config = dict(
    model='sound classifier',
    dataset='simulated modem signals in the audio band',
    train_examples=78125,
    noise_aug=0.002,
    n_mels=64,
    hop_length=160,
    input='mfcc',
    spec_augment=True,
    win_length=400,
    targets=['carrier'],
    num_classes=4,
    arch='transformer',
    norm='rmsnorm',
    norm_position='pre',
    hidden_act='gelu',
    mlp_ratio=4,
    head_dim=32,
    fused_qkv=True,
    bias='all',
    qk_norm=False,
    layer_scale_init=0.1,
    parallel_block=False,
    inner_norm=False,
    subsampling=2,
    layers=6,
    width=256,
    positions='rope',
    pooling='mean',
    mixing='cutmix',
    label_smoothing=0.1,
    loss='cross_entropy',
    init='kaiming_normal',
    residual_init='scaled_by_depth',
    optimizer='soap',
    beta2=0.99,
    learning_rate=0.0027,
    beta1=0.95,
    shampoo_beta=0.99,
    eps=1e-08,
    precondition_frequency=16,
    max_precond_dim=1024,
    one_sided=False,
    adamw_lr_other_params=0.00083,
    max_grad_norm=5.0,
    magnitude_pruning=0.5,
    max_steps=18800,
    batch_size=256,
    epochs=61.6,
    lr_schedule='cosine',
    final_lr_fraction=0,
    warmup_steps=3760,
    weight_decay=0.0,
    adamw_weight_decay_other_params=0.01,
)
Rows from block 3 of a small sound classifier, named by matrix and row number. Rows with one number belong to one neuron. Each number is 128 + 32 x the weight over its row's rms, rounded and kept within 0 to 255. All counts start at 0. Numbers have three digits each.
After each neuron's rows are labels from the 100 clips, of 14848, where the neuron reaches its highest value: "loudest" is the band of the loudest frequency at the time of the peak. Only what is clearly more common there than usual is listed. The data: simulated modem signals in the audio band.
# fc1: MLP up (model.blocks.3.mlp.fc1.weight, 1024x256), inputs 172-255
# fc2: MLP down (model.blocks.3.mlp.fc2.weight, 256x1024, transposed), outputs 172-255

fc1.194:128128057095128101128128128064128128218128128070178128073096128128020161128128141080128087117128128128128128128128128136128093164128128128128128072128128128229128187161128095128128128073080128118128178068128094109131096157146128071187134128128076087166
fc2.194:100149128097088148128128104128128089238128128186128047108128128105175128128128187144128173209128076128148128145128118128128164063104153161128077128128172128128128128128128147128110133128128128128111140203128128128128129128110128232128128157128117180176
loudest: 2000 to 4000 Hz

fc1.360:164128026128204099057125046075191128128156128181128171081093128128128128128097111109128086128147156128128110128128128171128128128084128128128117136128216091180128128069128128091155074057128128128128128128128155128128128128085128116128094083128128128160
fc2.360:128146054100116164191101128156114110141128128075128128128128128128128128128128128026128128128128128169128111128128128149128086128094128128128167128128156161172128128128163128128128128174128172202128128137128128083128109128146167128082109056128128154159
loudest: 4000 to 8000 Hz

fc1.166:141128128111128100128210128128148128094128128096167094113075128108132150128128100128096169099128185128128178128158160128128086204161159128128195076170128165128128135128128159088103128128115128128100128110091081138109152151108128128128215072177079138195
fc2.166:128036100128128128184080179128069128128068128128148128128128232128157103128058128128128086037170017091128128128151099128114128075127128102171124128146083128128128162166119114128128147128128128128121103128092128162128128128208137165077097135128159128128
loudest: 2000 to 4000 Hz

fc1.707:114093061128128098026110121165128128128128128062058073128128128128128128128211198081128128128093128128128063128128128108119128128036128128128128114128156128128191128066086128079128095166128176128128128080200128128160128128134128128128056079128128084127
fc2.707:128128128128128128183102128130204128169128128128190150096135128155128110128128056209179128123160094178128100128109128128128182106220128083128150128128076128128128128128128128128156158147128078128128128128128128164128128128128128128128166128026128090128
loudest: 2000 to 4000 Hz

fc1.519:077056136128128139128128128063114128079128159128128140171128199195104128128092112128059166171128128204128128128155128083128195128128108116128172128203092128128059128128100104128128134094181128170088089139128185128092188128103153112128128128128128128128
fc2.519:188141047128115037091151116128163086107128108128145128150163128128128133140085045084160128128159128128128128097128161190145128167086128128102053128084128124176192118192128128128071082179128185128051179122128153128128128094128039128149128172185128147128
loudest: 2000 to 4000 Hz

fc1.234:147103174089157167096160128128076049128128128106128165128116128089169128095128073152128128128128128177128128128077128128128128128105206128149128051128128128175140128128128095133173128178128085128148080141164128128205128094128182128086128079081128188128
fc2.234:102212128128128113175093179128098146128050116120128128169082128137149128188127128133128176104128128128081113128147128128128219097170075128128128128128128128128148128128128090128082097128128148120128128100146255233128128185127166132128128065205128128128
loudest: 4000 to 8000 Hz

fc1.374:124173128128050128128128128128128066067068143128128128062090128165111128128128128128128254102128128128072128128128128128128128106104128060204128076085189103128146062128128128177020128128128128128128128193152128046121104110128128128105074128220179128128
fc2.374:128089128128160109146186179090150198128128087128128071125153074097148085039128128128128128128128145128128128128128114096158128061128128162128128155128128073180128128128088128072128079038128128128042128199128128175128128036128211128190128128128128128128
loudest: 1000 to 2000 Hz

fc1.762:213128128128128128128174163112128205128121128128128128128128128062064134106105180128128128128128181128214128117128199128128128150128065128157173094128147128128134089128190217061105105128141128128111061128128172130179120128150146128128128128170165128128
fc2.762:128196128128179128108120155173112096146128128210128168103084128128158128109128128121145135131178128047128088128181135128223141128127214163128128102061092128128094171073128128133128185128174128128128073128140128128128195116128079088128071128072128128128
loudest: 2000 to 4000 Hz

fc1.206:128107128109178089128138104172163128146128227114077080086128128175134128128128179200128128128124128128128128128164193128161128128128155189128115174128128128128104197128082135128183128155080160128128163112125191128128128043147128128093072084128128154128
fc2.206:128128128195086054128105128128157128128160066128176128160128070128132128143150150128128051173128199128133128128117128128128128064156128128065154103136186128093112128128128128053128128128169128128174120128166074124086101175072128160102128128074174082210
loudest: 1000 to 2000 Hz

fc1.310:128128154128173077128128090171128128169128128095128128163128118128128128128171128154159108093018128128166019128128128121128140153128109112128128162165128128128128128128128084128180128097094128061063128173088114128128128162067128193128155128177155128151
fc2.310:197128080128082128128109122157128158092128211128128047181088128148128128167128128116188128128185102128067165111144172128128109044128141159088128128087128097128128148128128163128128104128128126095062174097156140128076159074118128094059106128135115163107
loudest: 1000 to 2000 Hz

fc1.200:128173128107128108108136128076128149084099128128128143128170159192128128087128128128159128167128128186133092128161123098120128052128128128128106172128128093168104128128128128128128147128099128125082128128081128128114128233128128044128128167164082128141
fc2.200:128092092128186193128088166128181128128128174124128066128094020128167128128171128083128100128128128148191197193142150128121128167173059091090128127080128124175128128128128128136159061149105128085181118128128128128128105169128128186124128128128128128157
loudest: 1000 to 2000 Hz

fc1.634:081128082171069089065128155128128128079103091089128128158128218078128106162043118128071064128128128128128081073181179128179128150108128157179224088120128233128159069128176221068128128141128128128128128128128128194128176128128114037064128157075128100128
fc2.634:161128128083128145087093128128128128159120166198128128128115128173142128056128128162128191061128128114079128128168163075128088128171182128059128184128159128055128128128111128128128128128128054128049057121168128128086128161099219138128128176122128165128
loudest: 2000 to 4000 Hz

fc1.392:194060128128128051128128128074193165128135078128128128128177128039066128128069128084078128150128192121128128128151082128113077128164163128196170128079163151176128156128128095188128128128147128152036042128169190128104128163128128128093165128151128176128
fc2.392:128170099033128148072046187146128128128099128104128052098132084128129215128128116128080128095154128128128044128128097182128155104128072128092128186128128125128128128100128128128018128128128160086128205128128128107128189144162128116219043128128128058128
loudest: 4000 to 8000 Hz

fc1.460:164075128103111139128128059083091128128159168104128098128128105128128159128099090128163128143128148055127093128128166201128079151128187128146128170128095128087070128128128128128075178176189128128128128148128128170162156166187128128090172128070091069125
fc2.460:104167062128128157156120128128128177080128128128140093101128118128139184128128133128086175135128128128128073159128128128128128138175077054128102094103165128101128223128059128128166128110068079074128172190137128111104076051128128128128085128128197095181
loudest: 2000 to 4000 Hz

fc1.706:137128168114128109128128128128255128128128128128196128209128128103195103128128147122128128150128128117105128083091086170128128128128131148128164128164128141163128128128128128093055128077128018141083128145107128128128135183102128128128162128128128128071
fc2.706:072062128128172128146103128128128128128128128128128065128060104128128160128128128162128128103172128128128065111128045200127128110128128081128149116128104128128128128147061151199128148128128128089120088128128180128128128112128193087128128128207106128189
loudest: 1000 to 2000 Hz

fc1.387:122128185163128128128128128128165128128128128128084128187128128161082128128128128128128128128128128128155005128128128156128073128054128112095128128128128103128128128161173128128128151128128128128128185108128112164086206128128128128106128188170128128128
fc2.387:128128116155090128150152128184066128128128128106128128128152105052128128128128128220200183128166128128128157089167128172061200128128128150128128151128127201128128170128173128128128104128128148128128056128128128176221112128128140099128128107128065103128
loudest: 1000 to 2000 Hz

fc1.650:128128186140128128128147128128128128128128128128128128128128154187128128181143128128128082128068119135128108128104128186128178145128128128178101128185059056096179128082134128072160083128128177115076180128128128080128128128128086180128128087153128083128
fc2.650:182128128084112061192128128128128128128076057085128128128128197114128157128128128128128128128176151128184204128167128128128128128121128128128128073128128128161109124128101128103128125128078224128068197198101181128168183212064128100214128128128132174128
loudest: 4000 to 8000 Hz

fc1.722:128128102128128068208128128128162128179119163128128076053128074128128079147128086161128128128083128128128128141169100128128128128153128048217128118128128074128128128081063128128145108128128128128116218199128075105128128128128128081128116112128165128084
fc2.722:128144128070128173153128109148065097081165128128104128128128219079164122128128128155081128128229054128093128140103156128123128128171128166104081142128128100128128128128099128155098189128128101128128128128128136128090128128128142128155198130162128128128
loudest: 2000 to 4000 Hz

fc1.564:128085175128092072128073069128109128128135153138087217094128137128128128128099145103128083128088128128092152128110128190119128128128086079128128090086184128117128102106128201128166131128128154139167090056128118128128128128128152155128128158055068128155
fc2.564:128128128185128103128143128075128167154128099112128128128128100145166128120128128128128150158088128119187072127062144128087128078210128095128168148175101107128136152197128085098217117118128128058128098128128142128128120128105076077070128101128198128157
loudest: 2000 to 4000 Hz

fc1.689:152128053077128128128128185128156128128112128137128106181085128063128067128097128128128128128080090128188128177128128128197128128128128075164128128128128041098154101128080128179128128128128189144128106126160128203128000128128128128168119128086128128128
fc2.689:128166128183142128086128078095128117060166128128128128069115109202188128183128128128087128128172128128137128184128093177183104159128128128128084128128128128128128157060128128128128087110150123101115128128157128128039128128128128128128151181128128169128
loudest: 1000 to 2000 Hz

fc1.557:067128128128162094044128011163059141043178115128128142143100128128097128128158128128095128128162049128128166128128091088128105128128098128128128064128128128067128207162128128128128095128128185164177165071146128128128128113103128128199090128089190085112
fc2.557:213165128189128128223128128128128080128128147128127128095084114142128128165152128157125128128128142110145128128165158128134180154128128106123168128128128035051128128128128097221099128161176114108174077137218108128174082158128128128122128128205128128154
loudest: 1000 to 2000 Hz

fc1.233:128079128128156128128128128164128128085013099206092128088128102073128108148113128128128128128164099138076102128128128128167128197054128095089150128128128069128128096128128067052128171128164128142128128128128128128137105128128128062191163098178128202128
fc2.233:191146128128128100128128152154055079146174128117185206128128128128146128128128128104115185181128128150128134128128162128100116087128128092128128178128128178228128173124128248171127128128128128128128153173128165128128136105128079143056066205019128131128
loudest: 2000 to 4000 Hz

fc1.163:128158128128128090128128128128128128128128128128047128182128221128128095128177128128091128147128128172100084142128094084150128161178128128128128128114136128176128092128128128143128142115205123103128169174144121106199128128162128155128128145128146128113
fc2.163:175117090159085128102123087128069128097128105161128149125159134162089128128156163143170170128108128130164060104084128045133049128090109128151128128101128136128201128128128109128128128128192128128089128128128171128158128128128128128128128084128100114124
loudest: 2000 to 4000 Hz

fc1.207:177096145097230143128139038090128072128128128079128128149128128128128128128146128058174090077121128128182110190128128128106128128097128128128128086085128081161128128085128128128102065128128106209128128128128128146166128128140180128174128128128085053152
fc2.207:128083151128056128128086154116128128105170198128128128128183128128208154105067128128091128128128128128121106128128165150161128128175187128140117128128069122091108128128109061072083128138153128128128128108128128078128128128077128119102164196128128180128
loudest: 1000 to 2000 Hz

fc1.95:128128128161128050179128128222128128128106167128128128128128081142128125158172128128128128200181099128153128128188128075119128128169128089128128097128156157084095101187128090128151128080176106090092058072128128128090128101128128128107128128083098084128
fc2.95:128097128128128128128138125098128128128141128128128128181128241128128186037128092137186056112128128128126152128107153128128170128128171128128128128128095128112137128179128158128128128128082146128128220128128128042146101128128102220128128128145128105128
loudest: 4000 to 8000 Hz

fc1.105:185113122150128128155128099093161128161128085162128091161128128080128128089128177128172128128128128096180101128106138178128128162102128181096164066193156128128128128116128128128128086172128182158157101078128128165191131074086128080148128176115150142128
fc2.105:120191174128128185128128100128081128100088058128128203128196135128128164128116128167106106080128091119128128036128172096128099152128128158052128134128184128128128128128128128160128128171128128128171195156093128159175128116093128165128167166066054094128
loudest: 4000 to 8000 Hz

fc1.18:128174190128210128090174037100128128100112108128122128128128128147063128170165128085128172158128113128084167162128173109128162142157128128128128088193128128128096128201128128128128128201128128128128128120128160128128042134156128189128090128160128128073
fc2.18:141111055171128128128138189168128128055128185128128107166128128100149104161128219128128095096109128121128128128128146157128128128166128128128061128059128196079099128128103176153045095128133128204128151169128117128095166174057079128128088128141213128189
loudest: 1000 to 2000 Hz

fc1.712:141094128128128145192128128175128128128171109128128128120128075128128128128128081128079128089128142231128128084146097128128128171128128102088055026087128128128128090128182128083020128128104128128119128101173128128128128106076128116128128128128080172171
fc2.712:128128128109128074128128094128128113138128128101128128128079128128128168158165128128128018128088128128150128167128107128107102163128128128185212173157054106128139128128128128128177185128128170096028132128166128128128208171128128048066170152128128128128
loudest: 1000 to 2000 Hz

fc1.354:128101163204128128128128128128128128146128128149128082120090128103128128127128128128224128128128128128091092155128097128165128128086128128128226104189111128167128213128128114167128128081185128189128139108128128128128128128162096149227095110100087128154
fc2.354:128128128080156176178128073128182128080149158126128086116139128147128128128128128128128128133128184164128180153069128147079152128175128128128110201128084139128175128128128128128128128128128128128089169173128128128128128118128128128081128128251128128128
loudest: 1000 to 2000 Hz

fc1.12:128070107128056182114128128128128128151128150184128089139128128166153128128128128128128077128128128134128128153145128100128128128128101128203152128086178128128167128177128211187128057083128128128085128052170096128172128128128128162128078179128128158128
fc2.12:196128128128078128148085151176135128117128128128128206128159128128177128091089227165116168169113051082097095177128128200128058128128128128128128180128035128128128162153128128128128155141128128111128085172128090159128174128128128077128165109224078097114
loudest: 2000 to 4000 Hz

fc1.344:128174139122096087064082084128150159128109128127128099147128175128128128152124128151128128128128128128094128184100128128128118128131138088128148164161088182128128128128160116146128128202155176116128128096068128128128128128128128128115094070146128101128
fc2.344:128128128055128128180128066135168111081147128128128080128128128215175179128128128128153188128128128186128128128101128128168129188128138128057128144128104191128157120128086116148128125102128164128128128128128128080128119128128128128128059093128128128115
loudest: 1000 to 2000 Hz

fc1.720:085128128128080128149128211044128081128091134128128128180196128096077128085128128128111128128161115128085151128128180136052156115128128129128128136128128147128150128176128128210186150128172128128128134213128092128128109128138128138083173099165147041187
fc2.720:068100128169128155128128128108128128128167187067166108128128128128114128167165097128107083128128128128128102128106128128128092128128128128128128128080108128128108074128114128102063128191128008128128128081128128163128138095085128139201128171097128175187
loudest: 1000 to 2000 Hz

fc1.553:068128060113216128128128128170164093128158128093128096150181104032128128128099128134145165094128188163128128188128151177128128128128084110128128128128128128091090128128195055091180128011128128161128114096128152128122064128128168128128128084128160096106
fc2.553:091073128128055128128128128128085128128054128128128128058094149128113128117159128145158128128128128128128184128128113128094205068069105112173056169128128097108128160224065137128128149151128128128128128128176128128128128074149091092153153162104128202128
loudest: 1000 to 2000 Hz

fc1.165:128204128128088128128128128166128069082041128088128128201090128150128109067154128128128128093128128128128128128128128128128183073128113159187167180092128128068108207145058128099166128109148116168163128088128128065187128164106195175128128128073128128124
fc2.165:144062168136128070196128128083062096128128084111073128128128128128128069090128128128128058128135140170128128128128076116128081128128128128128128128128128109052167128128145128128111128152128189173128128128072128100128065128141128092128102128128182154128
loudest: 2000 to 4000 Hz

fc1.678:133128076128128128175176128128206093128128162163128128128187128128128128186090153128167128176180190128088084128128128169195162128128169128117128028100128178177184128128128128128128154128102128128128128128128098128086082128114140128128106115128189128128
fc2.678:083128092128128128052128128128128144122128128125128128116128128128056128128083112097042128090187163144102128079128141128054172128087128182128128128101174128128128194087226128176154154128128164103128112131100098128128139128170094128182128128128128215128
loudest: 2000 to 4000 Hz

fc1.449:128064068081128128064128128128128128128128128097128149147128117128170128128128214128135139162128162128085159128062128128128128051128072114115128160128162128128128143163090128128149206128189121060128101109128091110138107128128128128128128128128133115022
fc2.449:211243099116121128128080128128128168160128128192128173128215107128097107128128128099132128128128128128171115171156128087064082128150148128128128114128128085128110128030128154169083128128077094122131128195149055090128128128128153128158091144128128128128
loudest: 4000 to 8000 Hz

fc1.180:066180199128105066128128128101128128128128128092093128069158128187153118128051177168157128080128177149128128051136075092153085128128128142128194198155153128145218128128128171161083091102194111128128128128167105152128128128128152171128066087128128128093
fc2.180:128115047070128146127154128128128128108128168027128128128128071128098128103125128128112128128128128140128128128186128128128109082128128128179128130096095087091128128128128128176204152128128128174128189153128128128189102061128128162128134128128128103128
loudest: 1000 to 2000 Hz

fc1.715:110128104128104070128128128155128128168149128180128161128076175128128128103128128128128242128092081128128034175054187136128128168093165194128156128128173128128165128093128148128128115146128151105092146128128165064160128128056133086145128124128145074167
fc2.715:078061128099128103115128101072151069128128128128128128128128118128128128128128128128128128160159128128128128086128128128139177025120055128179128054164099128160128128128128128128128086100128128128134128068042128128128128143159128160053128059128128211181
loudest: 2000 to 4000 Hz

fc1.591:128086221128128085128128155128128126139128128177128156128128168129128068128128128145124176098128128128136066128128128119110128128173148111128212081188092128128208128055165112092054154032162128128129159128088128128128128128091171168128128160128128151149
fc2.591:094149075145128162128164128186128158128133128128103128102128128174207128128098142109062128128128128198127177077151128177124163170128071128165128128128128198128084128128128128128202128128147128128128106137109206128177128180135023128148128128174128135128
loudest: 2000 to 4000 Hz

fc1.223:128128072105144128128083128092128128128128157128187088128118197128128128128082128179172128142128128143128128128128128130128128128084128128128074128180102112137159128128128104174189128128161148100128197161116171093118195128107128128128128115128128101128
fc2.223:104128176065128123147108183167128128102128191128128118128128128128128128128128128128157080158083128107128127128128128105128136161128131055173128182128128123128159076128122128128128095128116128165128128067171128220128128128128128128167128128128188128128
loudest: 1000 to 2000 Hz

fc1.22:128128128171126128128128128128085128167205151128128128128081128078128169128087101128128205128147128128128128190095106128086140128128110171128128085128128128128128128167087128211104128169128081169128078173091128128128166093128128128196128075095181082170
fc2.22:128166128150128128128128140081128145151128157128128128128128154168123128114182128175111128144128128094108088128128128174128128182128107128128091143128128168128128128115155128128128144128128128231128128128102170145188142132109128107124095146128090108128
loudest: 1000 to 2000 Hz

fc1.597:128143153128128140106128149104140128128185128114056128128128109128128128128171128128128128145128157157074220128130065128212058103128128128059211128187153128095083128173086100128128098109128137128128128118114183128156128128151128128128128113061108118169
fc2.597:070128128128043094150059128215117128107128128128146128091122140128037177148125128149128079177128159128067131128128128128128098168188128128128128128151128128072128128128128146128190150176128128128128084168089128128128102078133128112083128194128128128177
loudest: 1000 to 2000 Hz

fc1.459:154104082221128176128128128145159128163128128128128180128153128128165153128166128128128178166219109041167128128211088167190154165147075128123128084128128165077135147103128163139128168116148128128128137090128128128128128128128179128128128128128097198128
fc2.459:128158128106158096044128128052072186128121128099113120151196158128128097128164128128058137071128128128128213045139128107128128082128128128173128167128128084087122128128064118094128128128129146071128093191148098166128128128128112128168128105128128128102
loudest: 2000 to 4000 Hz

fc1.131:128128128128128128128128151112090086071128128128083088128117128128205128171104066197128128128113128186128163128193168128128117092128128128183138094111143128128128128111139126121128165128128150128128128144077128128128152128131137113128128128128107180128
fc2.131:177083128128079159128099128128120171128181128128159128150136128203128128128128128079128170128099128128128113128089090048128128089110128128128128128128120128067128128128128128085128128128128179179128128128060128177128128128201040183114128128128177128128
loudest: 2000 to 4000 Hz

fc1.578:128139190166081033128155128109091111128128208148128138184128128128128052128128157197137087128157154128128216128128084209128083094128157128175098128062125128190122117139128093071154128128128128154128128116182128128068191160168127128158128128065082087188
fc2.578:215141128157128128139128128128171094149118128128128128128169073036163128093140128128110128128128128128071128197203128128128146128128128072128163094168128082091076105128128128128203128079128162128098128128128075128128128091128053128060128128168128167128
loudest: 2000 to 4000 Hz

fc1.603:069113128128047128128128128128132128128128159128092128101128128148128215128128135128128170128152074159128128128128128128174182128106158185128109128128167128128098163187128076077075174128128139152177128187128107128128106228093116128128063128128097128128
fc2.603:099103177128128128151186040128128182176128128128128132128196128128132119128128128052145101157128222128128128109128175098128128128129116128128128078124116169128128128128158128128103128128128163112128069100140128134174108128128159128175128128121128092128
loudest: 1000 to 2000 Hz

fc1.705:168128088165157108128161162128128128128178128072143128128066187091128128090128070128151168128128128128128128145137079182156068227112128128128128147175193135128128125109128128128120090109109128140128153128082128182150116128100139128233037128192128185048
fc2.705:047159238128095089128128101138128200133160128184128094128122190128185090128186169167117128128132128095128136140079106128128124163174128128043103061128120084128095196128128106078175204110128128083113128128128128128100107093186128193128075097101128128128
loudest: 1000 to 2000 Hz

fc1.275:113180128128128128128128121128046128077083128128128181128128128157128128128201128128128128182128056175117128128128128138073063128060128136033150159128128128128072071128066128128128128128128101160128171165128128196115128088089131128172111125128128128128
fc2.275:176067128128128148145097128128132128128170173205166086128187128158128128090128128128131051152128199162128128128131112149128128122128128128170112128128162128184195163128184182128112101128153128125187128128128128128128185190128128167159154163097128117128
loudest: 1000 to 2000 Hz

fc1.46:128128128128128128128077207128098128128128128128185128128128199128128086125154128075128128128128128162151128128155128162128127203128017192128128158086174128233128095165128179084128128171152128063099128128128162128128128048122141163128083128185128139189
fc2.46:128183128128128128128128162128129145128063186075128128128152158153134194155179163097091157100128048128086128128066128128128128079128170160176206128142146054151143128128172128128118128128160128128167128166128178128210116114128172061128128146170128143128
loudest: 2000 to 4000 Hz; 1000 to 2000 Hz

fc1.297:141110070101173111188164128128128102141137191128128128128161128166109128156128087128128128135128128128128128128128114156128128160128128151151128054128132172128152171128194133128052128128090128166128159212077128128128137087165090128128128128128128128166
fc2.297:128128153212128169128191075128128128128087057128171146176128114164056127111128128128136068128128128088128128128050128128128128128159111101137128128144115120128093128128106165128128128128128177142159128168145128128165128128133128136075088128128069128128
loudest: 4000 to 8000 Hz

fc1.609:052128128093128128128128128213184086043147128128169118128082128128130128128062128204189128128142164101128180198121128128052154128171089128128160128128128226093177081128128083128176087067128178204105128171169115128128081143089128128116152128166128128140
fc2.609:193128182089123128128128128128128128160025128128095069128128128128155128128128071088163128080110044128179128081128107128168083128128128109128128128188083066128128074128128080030085190152128128120128128036170128128128128175124153172148078136061166128128
loudest: 2000 to 4000 Hz

fc1.331:128128087175128128112128204095128128128082154172104128208118128128090128128128069128114128169128140128128152162128128153147128128128071070128065128128166173128128128128140128128128109157219128118128073128128128058128126128157174087128135162128128111128
fc2.331:085128132128230128076128128156128141128128128061128095060172128139061117219128128172123065017182182161128128093128166162087128128128128097076105128128128128199109128128167083095128128128153079128197128128128124096128186192128128128128155128128087128128
loudest: 4000 to 8000 Hz

fc1.319:128128128128105128160128161096128128194052128084156128157128167128098070128128148128128128128106128128128006128128157045177149128093186077097128051046096135120128164128196149128128128128083060128109128128128202128090070128161176128128123104128128128143
fc2.319:080128128128128116154128128188093196133128128128145128067128128128128097128128077151184128128174128128128128073128097107144142128175184130078175128128164128128059094169090182078128174111084128068203120128128146161164128128128189128182152182176125128102
loudest: 1000 to 2000 Hz

fc1.257:148128128086128128128074128098088128186128128071128128128128128128114160156155128176128153099128128128128128128128128128175092089056128128135128106128128091128116174128128128198106128135128203105133128103092014128121128090087128104061185084128159135128
fc2.257:128128105096120128128081110099128128128185120128071165170169128128128128128128121060085189080159098226128157128043128137128193128128128172220128175162128128163183128128151128111102128153128128128129128117128150128128128137147128102128128157095128128128
loudest: 2000 to 4000 Hz

fc1.431:153128073128128156144103128120155085107128128110128119128128083144128110074164128128128128062114071087128128166128169128091128092117068133128128141098146128128120109128128171128070100128193065128128067157128207164128128123085128128128155099146128128128
fc2.431:152128134179128111204128128128091156128128082112138128172128128128133171128141098108177112128128178128128128128128128149070128093079128179119133097116128074145182128168128128128075128128128098128128128128182164128059128128128143128154128128107128128106
loudest: 1000 to 2000 Hz